config = dict(
    arch='edsr',
    model='image inpainting model',
    dataset='renderings of 100 made-up gadgets, each built of a few solids, in any pose',
    train_examples=195000,
    crop_scale_min=0.8,
    kernel_size=3,
    widths=[96],
    residual_scale=0.2,
    beta1=0.9,
    eps=1e-08,
    adamw_lr_other_params=0.0019,
    lr_schedule='wsd',
    decay_fraction=0.4,
    final_lr_fraction=0,
    warmup_steps=720,
)
Rows from block 7, named by matrix and row number. Rows with one number belong to one channel. Each number is 128 + 32 x the weight over its row's rms, rounded and kept within 0 to 255. All counts start at 0. Numbers have three digits each. After the name is the row's rms in percent of the matrix's.
# convs0: first 3x3 conv (model.blocks.7.convs.0.weight, 96x96x3x3), inputs 42-48, a 3x3 kernel for each
# convs1: second 3x3 conv (model.blocks.7.convs.1.weight, 96x96x3x3, transposed), outputs 42-48, a 3x3 kernel for each
convs0.0 099:064122137125131188104100132144097158129097141117117175147186128132194112136119118147127121121083079072087179134096118163094093170137134214158193170089128123065208155093071129127113236159150
convs1.0 092:152155173095236136095131122122153120125120146081174172139138169081126120088098149134102108128161145078117139143112081135118129120122119058120140125198147127155076141133132135134119074180111
convs0.1 093:168172114133049000077048071131080162159085152117069158151123089157113101176167148139108104114117163144111101127132166144083160095123156101154115178152106132111103104136132165147139132140124
convs1.1 095:169202152175125153079023007105132124151141108143168094120068098115131090167180146170167100143100144105105158105156189112082187029130160108117129160107069113106082116178152135125134118134126
convs0.2 093:029057156106101180134122178145115141139107063112170201143159126106122060122174102081129136139088075128124165102064139148136118167132171109142121070161191092082102133117097087123167152089099
convs1.2 095:108103128104115123176240132134124147101110229114101138148156105098149155136081141108152120164144119100104058104137137119159087057130120172106134141089105145170098164110168182107067089160152
convs0.3 097:159093124181109132155109157074097126074043087136119125107110104152112157178126156080048151111152124115120122133099091106171051140139081095119149118102083157104098156123146119076124121093105
convs1.3 109:152123130121184127154114119085099134152142073101139161103124124125114080148118141161130138145128115163248167160116124127137109146129143168163115125171134139125154142143139161159128126123088
convs0.4 102:080132137147148161121124144139128129167097126090180137122115147170140172096169114134170178126150203105108184136145133121159107149125143122119155101148100094083096129121132099169165155167139
convs1.4 113:119134101120145121181102140126106141106102122083141066135144117137139133120117147135157161126141138167177160102110131147118144105118099134141147126126137104072165144203114158098152128126115
convs0.5 103:138168136097107124120126134110125164231147104055110154158139107084129102136166136116117090142102136128168167107147119110116162134050123107112155129061130109168179144156157094146136188195123
convs1.5 103:147140150151126159106076129159088106133182067114080185089088109118123086216139111169137105095109130182089121118152121128120149089152137087074164141131159139145074123121148149023164097126136
convs0.6 111:113146111149137107094133123144055075165114129138091177105161104113113120087146081109116153086112110120151134128118166125146111184094129125123173100102127098171138161165119070076137140095193
convs1.6 113:120120124110114096109133137085142122180038182096130071176138091166120138169090127136126125171139120113133106101108104103120122129149119139150168129143117129152117154141144116115155144122129
convs0.7 110:111161183155063071124097153099118134157124141181152131128110152143154177139132134144103141186151110174111090116113075111119085147126146162126110101104082109086106151124068191139096124135097
convs1.7 112:153108102195124134078133098162149104143172129163086102116153168185145042109090046154087042121095054148187065142152148137136169127129122126125150133143145090109124160141120130117107140109107
convs0.8 105:131102145143166118112139145107151096038047127100129188094150130144124123093148158117165142097161074111123163118134127080165128144112147137104085135178103114077139062175105170113116123156160
convs1.8 105:112144123128127136122127149082172108121105142108176127090169138117174137109118177105159166147084139115094149118154120143109147125102124125118119110091121162133108148149130189155159076099127
convs0.9 098:144184179096092072101079178200166130159143109102076087110126115145151186115140131190110154122124180170133113161136120089097085131108062101180152088107128052087084121108115128111128138157148
convs1.9 097:041068102121111100095054066129162134151153060112046103152105159093153125079089152119156180173116165191196102145141100148114130145146121156124149149155157066126076111116111138138088116116140
convs0.10 076:136133134162115121162112114123165155174080133119109137111194133131156114079171120156092129085108108124163191118130107132071119129136149122164127062101145169143130093096103199136164165119095
convs1.10 073:128142100135119175129138100136106105127158139152059131084130091108128128150126147092126126108117184130163105107092157090188133203137109104141139148140137196112108116138108132071107102209103
convs0.11 107:115194147148114118102127138090139107161111101109166102129127072105157175166176130134074122071101155114145113179175094115117138095142107110157137149137094134059111162144110149127164147089138
convs1.11 104:139110150115095139121163104186154088117154144130102134088138119095130143176130168119125140089154137126126100137140139095138119134101133116111039130117104094120148074100160056140135115109108
convs0.12 082:170173181146124119106148143078116073140117103116135116133078118142135101100111177125144131188065129159150127087173173107115127144122118170073118232164122154128085124094170116130182134178169
convs1.12 081:082120140156105069123129068111122126177132171157157129112149139192108125195092120149119112171112077125118102119104078109140117052068140156105110078101058136120133134062138096113094118136182
convs0.13 093:106134132083115150141194051149178130099129139129141134111075127160106078112128159132132179122082156089099051149101073137062111167177091151140125109165040126099166133082135104189128148090169
convs1.13 093:135091139092115147150189089142117151092107117130175108144097056096105181149135179153189131148143074056083183205155108122164115177185131098150128186126150118121110101116163170152146130143132
convs0.14 106:121097101118074085090097088103165122142148148162153113209196172148116135080085103157141112101112119086127144153147117114151095124138109165097117131094106088141083088124120092123148080129119
convs1.14 109:137201123167143112108135082102099093127130096081092105142147133115103191118160152102159137146172160145083073117107155130100209083114135099135115104098134109085154187190171136157156153137131
convs0.15 100:115203116111077143144103142168086105118101164115134155125105174137120092113104110142112137135081099143129156166102144144154081121136127143121118129036136126092110152118089172157109130097116
convs1.15 089:101102130147148188115217065125189110118122164133116129136154117143103107107120114135186153145123102126102132096164126121154119109148111178069115162181150076177098123112093165158129111112123
convs0.16 081:148183134135107087099155154153205127142136145193109127051108126142168181118149126075127087078112117124141123197166105132131116087097122082099101084166126145143148051144118165117083179154118
convs1.16 075:138081109149085093151157127153086114123168134159122154175125123140082127107135185147119108142111146107159137165138115136149114097100098113142068116109198197158129069123167107170076157156128
convs0.17 122:107014098136028116162014141148055112133126138144094161147126140109109113138154168079158127150148162166134172161167139142158154153163130152166139102130150098144175118127094117155084154125168
convs1.17 111:095000122125048153108095153115131149157136124146165120175179162145153128154101140112111147125123133141133167154126126131143145115160116143158162128126154126129133138128053085107135082147141
convs0.18 070:128130101084149138161180101147174139109181082174148135171123119144183126084130121090118145137195131129097091129109082128087144110101107108146119129048093105087112142068114107168139141103108
convs1.18 073:146095089111112110146106134100121192103150147096093102123100170160102096068133122175154110090105130072176135129152105109152171135109117144128130137164132148110134090135114119162149117143169
convs0.19 101:108111125176168105120151096104164113102116146100126096100165133137093130106132091113119124159152116128146179098093132125045164087115138118159123105145110134106126119071092125121198109139103
convs1.19 109:138147137134127115139129142121129139078081144082050096135114090129129114135089142139108127157063092117145121097122126148206110110141161144109164112059177135116137140057138090077078212166159
convs0.20 097:135110109208165079189173086110089203115132174153149177165117089128163105132139084025183152135217203096132164118100134074099173137100124173092136132136111178179115174150103139079139101088123
convs1.20 103:132093117137110096128124093149092142142167161135137140164164143100081134106150135099119132119032081095114097145143106104126164134157147120123138129161097152141162136113150149106164123146105
convs0.21 101:168160126092056164130101128152094112170136124149125168130110069171104163121076161230125153204075088071123118152138139171145140137142139105194099142103120105090105184160153120179138136106155
convs1.21 104:136138087146139162126092099111115121156146067130082099143146073161141111164151061132099124130159087092100154124160117139094110143138107163107143118150188091130123148129135113113144148098131
convs0.22 109:126100206081112134163110113115125169082101146117103115103118145130124143113092116133096139134121139101111101112137118138167089146130098124129165116159136109126107092161108153109077125126167
convs1.22 117:116127165125110111160147110141181086149082130076145128147119112161071049189149108162151147127111109067108134142130097161097109128136161112138139117122126070058139114097125163095160120134169
convs0.23 095:131112072117100111172154094044101100095135152160119134147139114133090099195105154121128094187121126129136105139108113137092131148144101097124143127117144143127135082131108106140154103112122
convs1.23 095:125123133136116083139097112125091052131155063085128157129212072191099133100151113156162117121163115159145104119138114108172098142135139153105128146123145128120140123125114122131128078099148
convs0.24 108:090112169149124084143120111119118131112107146134081145166050138213176148080172207151150060149144155101151116162118057114134140147108135130123111088149187114085126129150129112161197119124182
convs1.24 099:123133120139131135132058110133094105115149138140133138084123141146083134113113126135102121145073078099190190132129144125103143161197122121127096051129155094148100091159108115065129223021120
convs0.25 089:107169125143031095180183066047129115133151153105143212114172160132113120131111075107152137125091085193152063124110206120105184144109182112103109124172075136159154125077069133124145183105074
convs1.25 095:094158108198093109073109163106100136106070134143127216109126099141106125138102113169121138148160102154145161082187104124114175116180135142066106173090146106148167182135085101132130177147136
convs0.26 080:121135110149090150112130130115092113112178144071126098115110086127142145122151138122128155140097092166152095125087093123128081136154144162153111147173148154153120131147182153172190191141120
convs1.26 073:104136138151142123154106134144111103097121035138124122166104116141120140130155122122095107175151080088111128128097149151143168221151151121135099136068112114129136129111129080158119082099085
convs0.27 133:152123095129094141107126130117176114120151139144115148155115065172154145089118112136143150143146098131125157154141155175104141136126140137173143084120120116095126075200148136103179145094098
convs1.27 118:119123117130126101119097128133137113125126161096115126204121119210169167146051182156147124115102114096131163138121114066129107172127138135136101115111141108142114136096126119152081143126123
convs0.28 079:168107147055038117152082139117148170029077125097115128145137136112094083078156129118132128138175117059190199145170161110098198165136139128112155099122147103040136116111142167163106161102166
convs1.28 080:146151128141137075143177079215129154142126175160113118081166124138133156190110111092152109164125108173099094150084128058150110062083154095141162097112118138112121096106142085108091129107120
convs0.29 089:092106179067109165122170101126123069147179125120149073070037053119085146125128146160102227114116109129122129121134107147105088074119136141127126098132102122194111098134125163186179109171132
convs1.29 102:140231174132091120054113121164153123138113111140104142168078088112131139107158156121166156134146124128118115087172156128132117057088152096111052165141110124100104082123149111120108094107139
convs0.30 108:149149118148154158122112117122142099122123102145089096133139110146135137134135141043030049114124125255255255167126106114148103123108121136109126111129122152146120131117108150107146204141083
convs1.30 105:147139070101146117129132137169144121136127127126124121139129146121107121164106091146070138136137160212255167150118129126134122111126069107136118153149150160135210101116144147184152175125165
convs0.31 095:144120177089137136112134093145130151158165098144163133099143107098158101165118151136088108118070119130124134105125207119096137123153168122123095108190148115143124114128109169093164088144116
convs1.31 103:169141140152161091086094169118056116094142145131110137149112106128146063157104169093114111137108170113130115115119127176131127092129117114119167062091088100114091124159156121099179152130160
convs0.32 101:125124120104088122121155111128176136184121134122155105142121125129109114128094126126100105131161141098171132160089128157052123099098126143158117124084117122163114089116104106202139091123079
convs1.32 119:130129121113136129137131108150106148155072129162070167115098136135121126148096129100079159112064125140136119136164121140191118122148113136088114168166127153110157081096131140093103113144098
convs0.33 085:088113146145126113142139201172144114139154119063140113175144175146155118139139075095093141100095119139098149115124087126124152137163105058128092126129109171150114120136067129154079148159118
convs1.33 094:094064161063128168095185165103119134155109114143085164151150074079124124104120155137136109154141111114193168100111124145138099157110109107121085140140158155125148148118077117085144230137141
convs0.34 106:135113129151130149085122128144149113069095100116161120108111142086131169144160171124091118183136147066152123133108116156134167126142102091150138110113120177197128063114082166182158125194186
convs1.34 105:166119108096109135096123117103118177137131092166166140137086121054113194095176133130086175109160103123162159104107139122105136131155108143133141180121156149129076155146084141206109200115161
convs0.35 088:147127145174108115134108115164122110129152108141174122120100127123123140129131121098114196078126063087111111106064135079093137177106186155096127123117107125121108188059101069151146144124066
convs1.35 096:095136111107142106130136133085160114182085109192130124120140137167177143153112123163133131190102127108155127106114127118166155135164162121130161172132145105116104126124082135148129174131114
convs0.36 111:128203120152103137138125121113125109167141080175137103097197255097155136124117089130166255107133156117091069158189121106122182110119131110117092151127132199137123136165166145113145114138096
convs1.36 107:135143140126145151166132155077089089120111122156138112224151159161188148048110145209167138168161155119085170134183153149165162139126123121078106098094147111135118190128181134145156112145123
convs0.37 102:137124153098050070146150131140109123098143157148156106126083111090120121112129137075162111093221169143115147165188090094134179161118134124108153145155132151111100124104096144169219106112138
convs1.37 108:108109135098106118163150161189094093150111121115124154126124135150161107142148140103131129099053157140138150125137121113129158140105077136180095161114101118109121121161164119126116106150136
convs0.38 103:125144119086170213107165192100148204144152193153146162128138118149143139154135119161143126122156198121093165176123074169149090159097075116139169113151188094167162159124094161119117147134107
convs1.38 107:129096143140150196145238208120127145114144132134097142076113078154171137134116133118164185148135139147124143101108088110060080131088081101120179166138144083112176144130127129148096164141105
convs0.39 097:164094103103148144165163171152153180128126131098075097097111145129116129098157142101075108170137086062202173147124124143150124059171152129165119104127110075100138111144125143135106094115146
convs1.39 100:137144085129140170141151113144134127044119134078104111140181146121091077163173118105125139115141156215133146137128147064128158172135158077120086127121181129076160162084124125107158157098107
convs0.40 090:134164133085168157131203086106168128143162178149110169143123104144120116131134153137153159161087176103155105101154054149129115188122033143101117119193101215130075111116088174143101166116137
convs1.40 091:132061112092176137107146119114098126072063154163116129143134079161080102076143141169137183120109118104068100164106107170111110226129151176165084201212129189131148118172097108128115162169123
convs0.41 082:076147089103162124120104084092093072108146121179086099149134132151093127112098150118153100088147153126169133142084123100075124148150144101167117138147082159113135124120180091205120155111156
convs1.41 080:139135144147112148130114109094123159159138113113154136077172103153147167112109138114099138113148159143090134138106125083193152129157131123116097169126091124083116067113088086068183095168123
convs0.42 141:148128132138117141146138122124111145114197161121090108096115146175152070138130184128129125112136169167162147132143094104136158144109126191085071120134075127103066111099124120118129151144083
convs1.42 112:125124115134129132149144127125132149080044174119196122104144168159067138166099089110115120149108100074082141130098138122134099123151158131139080124099052134073084091121142127116099099070107
convs0.43 073:122096077210142207158140134086077178062083148047103081125092122102102129107152170134087167126104130117108129072158100086176091135126121092093116089148068133097095086156147097128144053123134
convs1.43 074:088124093147120137083118127153096132160107109163175160140097101104116160189169095137139187145127105148145141122154120142152109134123120144158186159102064125137106053126163115135120132120180
convs0.44 101:147112140128128110123119120094130159132148087164113125140160121108185144119099094128150119108137146172108156109128113148096138143145113108181124169113084108114136061095140112114093133162109
convs1.44 097:136104110130127146133127133154153114132164069061140148104107118107127137152196116121148114091163118158106111148132100139123166117153134156165208112095131182151080134101168081140115180150111
convs0.45 098:107137166089126112114107121111136143064189055138123118095130155068147151120091124121155122174117154153055092149184128089150218164152173141107142156132108105076074097110145064102147127110082
convs1.45 109:137119136147152118121143118143130068162152182115121132112071097109120208106167148186155123055139108134149098102105120099107130123110091114132128113073106062149131120094077085137132078146140
convs0.46 099:101139137153165149119150142130087101082144123149130107106134103177097070139143116128134187084100109161163093136089147181104136121066165156158163198092137114144182144149158145193194115137118
convs1.46 102:131145149130142109097174186106116124084114135176106112116124173172171103164140105131118141148207176110078122101127122157130108090114130140124125086166099119125113104120156071181132158117092
convs0.47 088:138085104083156121138104135132136171121127113109175050133080168106144109121135173113137180154112122102142134145139134132120101141088126069138138154141113079130130141101086097099179123127121
convs1.47 082:139152126098144168079142109093084085136121074150104106050114163120114126170135152113123141123144092101117114154132158141116068104156140046117121108091157133103171082126119144056159109166148
convs0.48 086:100183170122097184172144150144116123164106160143185129097075101146097105137084078111146093121116152114173139140097066067160060124110110076143169060129085107073110111102138103062141068082074
convs1.48 097:122121099141113118110119137076125132086191110126143124127140129124137131123164156071092106095107109167129144141169085145078143180128109133156153124136161095109140131134132082160167139140136
convs0.49 081:055073161105127155163135101118074090103135108103094083100154150108108125108163134060157112151103131162099107173156102115153156117102126133104152088171159217131115170142064189109078150117107
convs1.49 080:130145095154107152109110121137135138119140094118142169159102073115147122114170153143143132122159166107173117083166116121111181163106107114147115135118149184136146105129174135171112149148131
convs0.50 087:160182136158118097192096102158117117092094161063083106089090135164129168195159178122174123118121103117128121194147088169142146091075154141129119099120088071126119129143147143122122108121082
convs1.50 098:180129119174087139120126077140107145105130109076130163149130189135120139094119109166159121203131110076106122115131147118143116107145118086124141072143097153130149118098128110119168104174127
convs0.51 082:152131158126182123119122124118142119148081098109119131073132103167125073090130151213154124149139085135086141158157216099102147137170156138114151139125158164170128154073072101178104038104121
convs1.51 081:152118088113103116119033095074123103136155105186175187143139153122166144158105110149112204149154058093130086097134119089129113066089160108079148075156158037202147137134177148145092164096110
convs0.52 100:167158122162158136094192166168167134133152107168138121118140195166127162155116197089069103115143156201241178064161157098144137105103130126123145123174139138151125097123065135117128197163095
convs1.52 102:143138099141105097106172194132119135179151126108161134153133112124121121109107140107029058121149097172245230105140164117171065140097113122129116119076112128118146155084043136074146161124093
convs0.53 095:103132121168128113159136121137124082184109082176102123126109119126122171149125124162148110107116160125140175123112125145141100155117130214129128101106142096121148153094156123095116088131160
convs1.53 086:104126082123138071126063080122151161121140031117130111116063109103159128092163174105101065116123138134153185124109131148124134162182145105094084076123137128124134085153140164154108101108174
convs0.54 082:107093114138154105142105168100123204139210185176164146093112158085140186138144125108143115105168138198126125113085109097132149156143155167131200117161091088165126127178087137043102101125150
convs1.54 077:088111138112136121136146127127184166140089070170170112094146177070224102065184153120113105087126147159109118137089123148133099119087148111109138099059169082135164103133117193106138112102157
convs0.55 077:131065078161096138212156176173193123169146110128076093103131108100119131160154147118126168160095098098131137133091040180092092107160147124128170117116128125082087143183185176095111171112163
convs1.55 084:073097116135203071124111192138168108157153103132152112151128190186108124143100118126167145137194122148090107155058124138255155154173154115165149145147139148146065110128110148111077103156148
convs0.56 103:136129146193089131145146093048092155178093065072145185118141128154098167203108092118108106133184172165143123150135126109123162137067157109129112067117124067109153125102100110074141133169067
convs1.56 099:128121124131142165107130127143090122144101103089100139208102093212076111162086180148121088118098108155202158112167133119116145112131088133163185118149125151116117166064099124179100127138121
convs0.57 110:118102120132097113129122100136179165096116088117115144144069088142116155105144095121131152116193221123167186145094122104163074101160093106100148100096052125138159093042131076124102176104120
convs1.57 115:135119102154129115135103152123158088166125160086067141100145087103211110175160102087101091068080142153126143165106135148133116106157136063090139127185174136180108091148125140081142148149079
convs0.58 129:109136151145150104156132132133100131137122179136163141140130155102097105078075084108122121138120080203107103129099162124127135093084135058147129093152122071140117153101119156127125123125117
convs1.58 114:101095118137120112116120098156093148070148151133141134254174197173152139085162152153116084130122133144138111130142164138153108081157136122134137083102132125132154147139107088102153117147082
convs0.59 099:133115074102222143100110143137116120160098131116120085118107135074100148096113139147101157081110142137161101146099118146132099120148101125155154110157192095096119154108117166151108129096129
convs1.59 091:151047147099226108087149122131196155127148154167133107143099135056191127141135116132153151147152161083104183102185139146098119124085154098107100104111116126105116145129130147102063108123128
convs0.60 113:178117106128126103095152162132094100135079071110142063084099100109141150174128127161151140209119139092113155120135168157122177164129154185122153117129119150108102152091121123135095134105121
convs1.60 103:117183105129199108113139102135109136206102161105124133119166124124129174102114155108088122114078156119096106101137123063078140099127127142129108129149170133142087144090136183150177202136113
convs0.61 108:166160130129156130133162194201250146140133133171183125085152113105142145114119154119153157163126157117036109127155123143111142135177149055117179095115137061032121089121131105091115123103105
convs1.61 110:094076111093116123103149094169133097175063107109120063198124103169158059171090098156172129111110147035122110087129125133140106136110146116140114106117137091085124082100099148127072103136148
convs0.62 087:104100124128217140152138131116089139128134141120101101103088066070118153112114130114123159071176126141069136113142185068105143092128138127152118141141143126110123064105115091122141096135186
convs1.62 094:122058105177158109106121099142159132126115168088101124121102145112184095127095153081148087140118070255133136118114124100141153085113146080153128129083111147122125133114137107086108167097147
convs0.63 100:133185133120143081061070141159108122179125126178137123176133119093085146162136112059079094127102175198146193139160141138155144091179144117097157144114129089080102156167176110126164076107116
convs1.63 097:101160141123088113099107131132139131118140107153100035166144121095103127161095089044044106139117123132167154127144137086086149110142102143151167116136167149103148172156142110105171091125116
convs0.64 097:101118152071080068195112114071072071102122139136156146194142134176102132138096116151162177107101110109138133091121087080128127078134132092111092130128110130128149101111132120135107113123143
convs1.64 103:127123113152161131129087120108114153069130153110108111116138121105090158193165153102138115174182151136116098119111065119120102167155163135142136114128122136167118111138100124133098167127136
convs0.65 097:156127147111154136106089071135127124130063113098081094110112125126109128120121125114143174135102135117141154133074106106100178149092107163175140109120126120101104127143081151089122104102122
convs1.65 117:133114106132117111149163127143137145159102150096156121161110149125182107124153132113124177101144137106098160111154111117156143131137129162155161155130151117087104087149139109160158146105147
convs0.66 080:048160143132147087080161122135082165172098152072110145154087142100128076070111139106149164147145145104135139119084095146092093148092096135185121127106129152137101150130113162145117154121131
convs1.66 084:146108161164130108163101131122166185086166041048102177089098107120130106068168184061079128156114136095121131123129106142167106168134099165092124113140134116131119092126102135129160110083134
convs0.67 124:104117132190093121173096152038093182054109137054123152100133110105137142126131102085158180093142176087128127143125107148103112123119109183134133100122145071100126120119136082101128103157147
convs1.67 112:131140082147135132170129096069112131114095142104141173078070115076155119181184131067086154074090161053117086133141130138094166122140113148146116099155130102146137139101174164112163157090142
convs0.68 126:130105146136155115132137098142144103144123116169089095146116127173126166136153091151187139102051102152184247156112118135126133130125149135146144101078094104116092139126139195177126066124122
convs1.68 119:138120154132117161104214135160128121082160109079080173138123100147066182106153152092078100100141100155032021159106113107133122108097096112133143141161080171098085107148166097133142117153136
convs0.69 076:186146134136041183157122125142132130098105124126181101113104170143156135155142168100153128169167111136174151154143083154122081108117092165149141071099189103189206109145105151183124107158104
convs1.69 079:137090117142108116086124094082172126116176082140102060115087189103094165124168097136065122140149076174150126120117106112128137154143053117090092068131151114145103134195131135112170153052124
convs0.70 095:156086076162155105118085126112136107143104173183140177144133142151144107194074124101120163128050150162140126140132165143128157104147148145125114118086116112128116155127065118125156116071137
convs1.70 101:131136124127122130104118126110083160129107153114179090116148159128109161117111133135102073147139140137174169109093146123128099104127087164203104166128099095129103139181129106091142140111090
convs0.71 107:142146148053077076187107151115124125133108126202145063113120164124101149229153176061059119255144127255138169141128141114151075102173118135109163170129136133179145121098149124129116133113127
convs1.71 104:127117120119205175151146128157144137117109131113149111137132125140123160130067123128052104154118147134187221122167152136107138092125087146057106128115097168119165135179132098149108151159062
convs0.72 105:108082140108019100127138117136170172182158142132172108135141138147166111116117110160120136125123158145103122135144147144188155140148107145139180132082129168101124134144098163104118164133108
convs1.72 094:175130110145015159150133142147135093117126077153161107106110109130141135135109097114113133145103106128189148167134123091135102120116151141112120107102105152093193140142139119135174153084120
convs0.73 088:162146125103084129205131147178155143111189090155148104122111151083069137159120113167140150148171132112120106152082149114143129187074106167162161117144158114120128167160131162130138177150125
convs1.73 086:158107126135140135117112188162076147205069116122204128153104184159112184106137174151135229151128115085120085162168092208068116118221115093134099107169183107159087107140124086114105142102169
convs0.74 091:141151163125163131133101119125114134153119134178141103227255253124161183111108065164185187098123134120099092163159172131108115111160131101097074150141142180083113068114185113088119115093095
convs1.74 088:175153127131120109123086098124128089098134205114105125181214161217135146092054115160186182139165133096113080113108195134124117075141084108152106110121142157154115157145103155076142100137143
convs0.75 092:118098138115131099170108086112127117123115102153087095094106094080171140163163180142123124107118104141207140152140190100116128102123124080127103112117213087151126127153109161090146124180122
convs1.75 091:113158112142125192140068159166139090160141127144084126141116142097138142153092136135089140135185122132145103119112124105171115066146139095110149076095076143139085131060096161087061179130109
convs0.76 137:132155131123159154117136119189095133000231132107142104148134111171124124120121086130140144097093130125164151100167107106146154113149128100101133112193088126143113141095134122127099124178114
convs1.76 131:122137108125119110133110121106191119125170074130162128145150134112176089112148095105134120139171155115127124122099139130109122134095141131092116136087164113133150152159159082119119136113168
convs0.77 104:186167151128148127148142098120120116146149156127138070121103117148156070137082132121069071164175163101085164140154112108090130159118090073133128132092144093083122091119144134143152152216127
convs1.77 106:101102106152157122050044158145144085156104143147177172185112110144152113135086150109152185142087066118206157141204118126141134148112096131112161105137189144117157118112162147079128075117090
convs0.78 132:112121120126133150122135149135082161153107163088114103146113106095132149102145122113072114121178126128130144116069144143171061146129141184160092073138079113126137130114072125101163109128147
convs1.78 117:136127134106121137107122139154188072104120222153156083136120153121118125174124123094161125128069138160147145148148139135117105117116102076121121157144153119111094117149139124069102114163136
convs0.79 110:153161143152128113133103113103132078100142102102101100085211159115155109142104119152062134110070158112167157108121147102127205159116167162122112167083123124125113133133157106190063123160093
convs1.79 110:131133132138102126151125112143115127152160154146175143150089130138059148081078141087119174106170129146151105118126153108105138104111138140128072083131143197175113116167143147155184188092153
convs0.80 112:106120137118129149073130149162134109132168113151137121214193168176157123103056106232171114143136124114107165144147059147150093128147103131129122110130134163152132133145104110146139141113135
convs1.80 105:119165163153121150137110140154069082156111097116108143214213181144129168064137124052095153140130137150084079148170115123135144128113150140063136089154107109165111164124149110157118089141114
convs0.81 083:093121087155109091139141169084181136179098100094104141086151136120160100097130157118143075118120127162104132132130122123121139095149097166106122173078104052092114133194146128100202077140115
convs1.81 077:195123094178145111104131162123169191142125096100086144157089133168089126102196098136150115146128117123108109108199126171174147139124119156139128120091100159069091110140124041145183165099107
convs0.82 118:116184140151066084170113105126113139117139158136129151144111091125133105158110142157144160145122175120140161120063127098179187138110105110088095102148122133146135125165103131022169150135190
convs1.82 130:133127157150161127137152111153129106133044195145120097130148086162110095126104145127115138076099116115081104138132139105122144113156126123144152129089144141201144107107161156136136084140116
convs0.83 106:080118054121137134128133098182147086068165081109122136114134104126155142090141096141164146091086140095113120173132095145131070119133122133130146110071157145159143136076151142147096112125154
convs1.83 102:138143129108115119126095126112131126140145115151108071168119127107136136029199109178144177137180130091098127119132179146104119169127136155188087140121159109148174113137127102126148108124150
convs0.84 095:128160087145120126106089144094073111208079152126126139111130145134203114111140173147132154179125128127104112123155146150093159130078112076182092164135074145084103115129088140072108173157025
convs1.84 100:136112176097148113125117126127079133111155126174179131146075099090101124092123180154124103134126081121129136120162148127167120133113120135168106108125116134123155084110150151080144175153106
convs0.85 100:166140143066091152126088149133140108137156112145134101134103100120111133170143136087153148184127119235155068138112090158108043132162099123114117137117111099175097139110136136109122114100106
convs1.85 108:123120113151209120058104135098130151090117102165117099151110140115138148119126133125115144184110188105124200128091131154072117142146124124130140107152139130133140139156124095136088110121118
convs0.86 095:127132165120081158094135189134117118149136148167148126059047105105073101194103117161136153149124096093103102101107091157119074144125111165159143141103125102138112213117087225129073228188114
convs1.86 095:126103150120178171141140146143111124128158130116146156118086092177134068073164121132121128177150121104052129120110057126158120203125132115196201122099121070127102141128115115125099118143111
convs0.87 101:068123151142121119151152115154108121172114124131122159235137128128107131140148101101167093112170237144116141139160143118104148146130155113099125046144161000078109162178135165104101094151102
convs1.87 101:118142132137113101080160183111122092091113146091095133133075189154117084174158032117125093099065105138113152087127171054152142071108107114146144098136121103131096189162111145135139137131210
convs0.88 104:136150190110107146114116097104133133120085114127122167142101053143142094121138147142121118118162163042104121164156161128142115127143073147090091097105110091095154119115124155149153132142130
convs1.88 102:168164134133098133122088109145124126119115120174142097128136088137116135133103189081122161073076189134174139104151123169104129091115124139090078151137118156089117100118151095122139077129111
convs0.89 100:106117121114160118130193200130119102127148111141142161135171131098118148121120170121091121112189135062109135115188131131099125132084113153112169110201127086097104129072131105118175138110085
convs1.89 097:126093119127159103157121133112079099120210009121110112118102137117132107118148108215151109157122132109183182161146126139113106156123131077225140112109109152107131090162062094142160149126152
convs0.90 101:150173121120096129120151143121143096105118123187151139131102121124095127071117190058107120166123150176179145136164120130146167161131178131109149184184114122110144109091134090136110129118140
convs1.90 100:124177214108171158164091123170095086113152120119121110152113124131152118110130118145115117201118151202166216091113132125124130209127150120114095115124129093125140135129199101138171072120158
convs0.91 097:155154120119127072095153084111108113113117068115117101195087165106147115098158137136108102121145083141157122154097160138119127137123203118108144134159123088107121157129078156133123075122102
convs1.91 091:152136100126137122122137096141078128103087099154136106073085109110119100153106111164113106165115119164129141091109117134121146107176135090146169143147132181100149129147144137099137130084151
convs0.92 090:173122117124169174132127098149115113090147164153087101152145126100178108150118133092139163187132114159121140142159131162095087145117139120090112104079142180143068106128092169124143103154138
convs1.92 086:116140092132142169151121141158141201096129136127132126110108100096118129149111123151154095132096128101193197113106095155157089142141095183123126077174225134135145119125088141078160162117125
convs0.93 113:135188142137131147103152164182048135088171136117104123091050135109106122063141182131138104099176135127121103147123132144092113129153130185137088121138185153211127125103161167135071117129132
convs1.93 125:126127139116152144121139164163120158109113183163163134106103096123108145155120107158147138148094115081101101125103132141145116109152114060091128075198083178108091140040109186089085140182153
convs0.94 090:093091100135080094169118117110105110101072139179073175161135110134148170227205142149124075142135127154195129130136192134103136128122100054165122142172125164153103124129139115145116066097129
convs1.94 098:121144152121134120106132155122136113118123159141120128045033063059053092138101093107212175062108151081072129156093127108133097121101114083193173148125069141097124108119129128126168142156133
convs0.95 102:102107088092080166171097109157115135183136138110131092173186154139121098141137104114124120118153140153081093127117156120138126134120132155107148138153095121152095153157169140183185165158154
convs1.95 100:072086120124237133125175143164070101144154108165092107138157149121136159137081096118093075168124190143147142089127091117131093120086135118137145175143086070133095143127133127080137076134118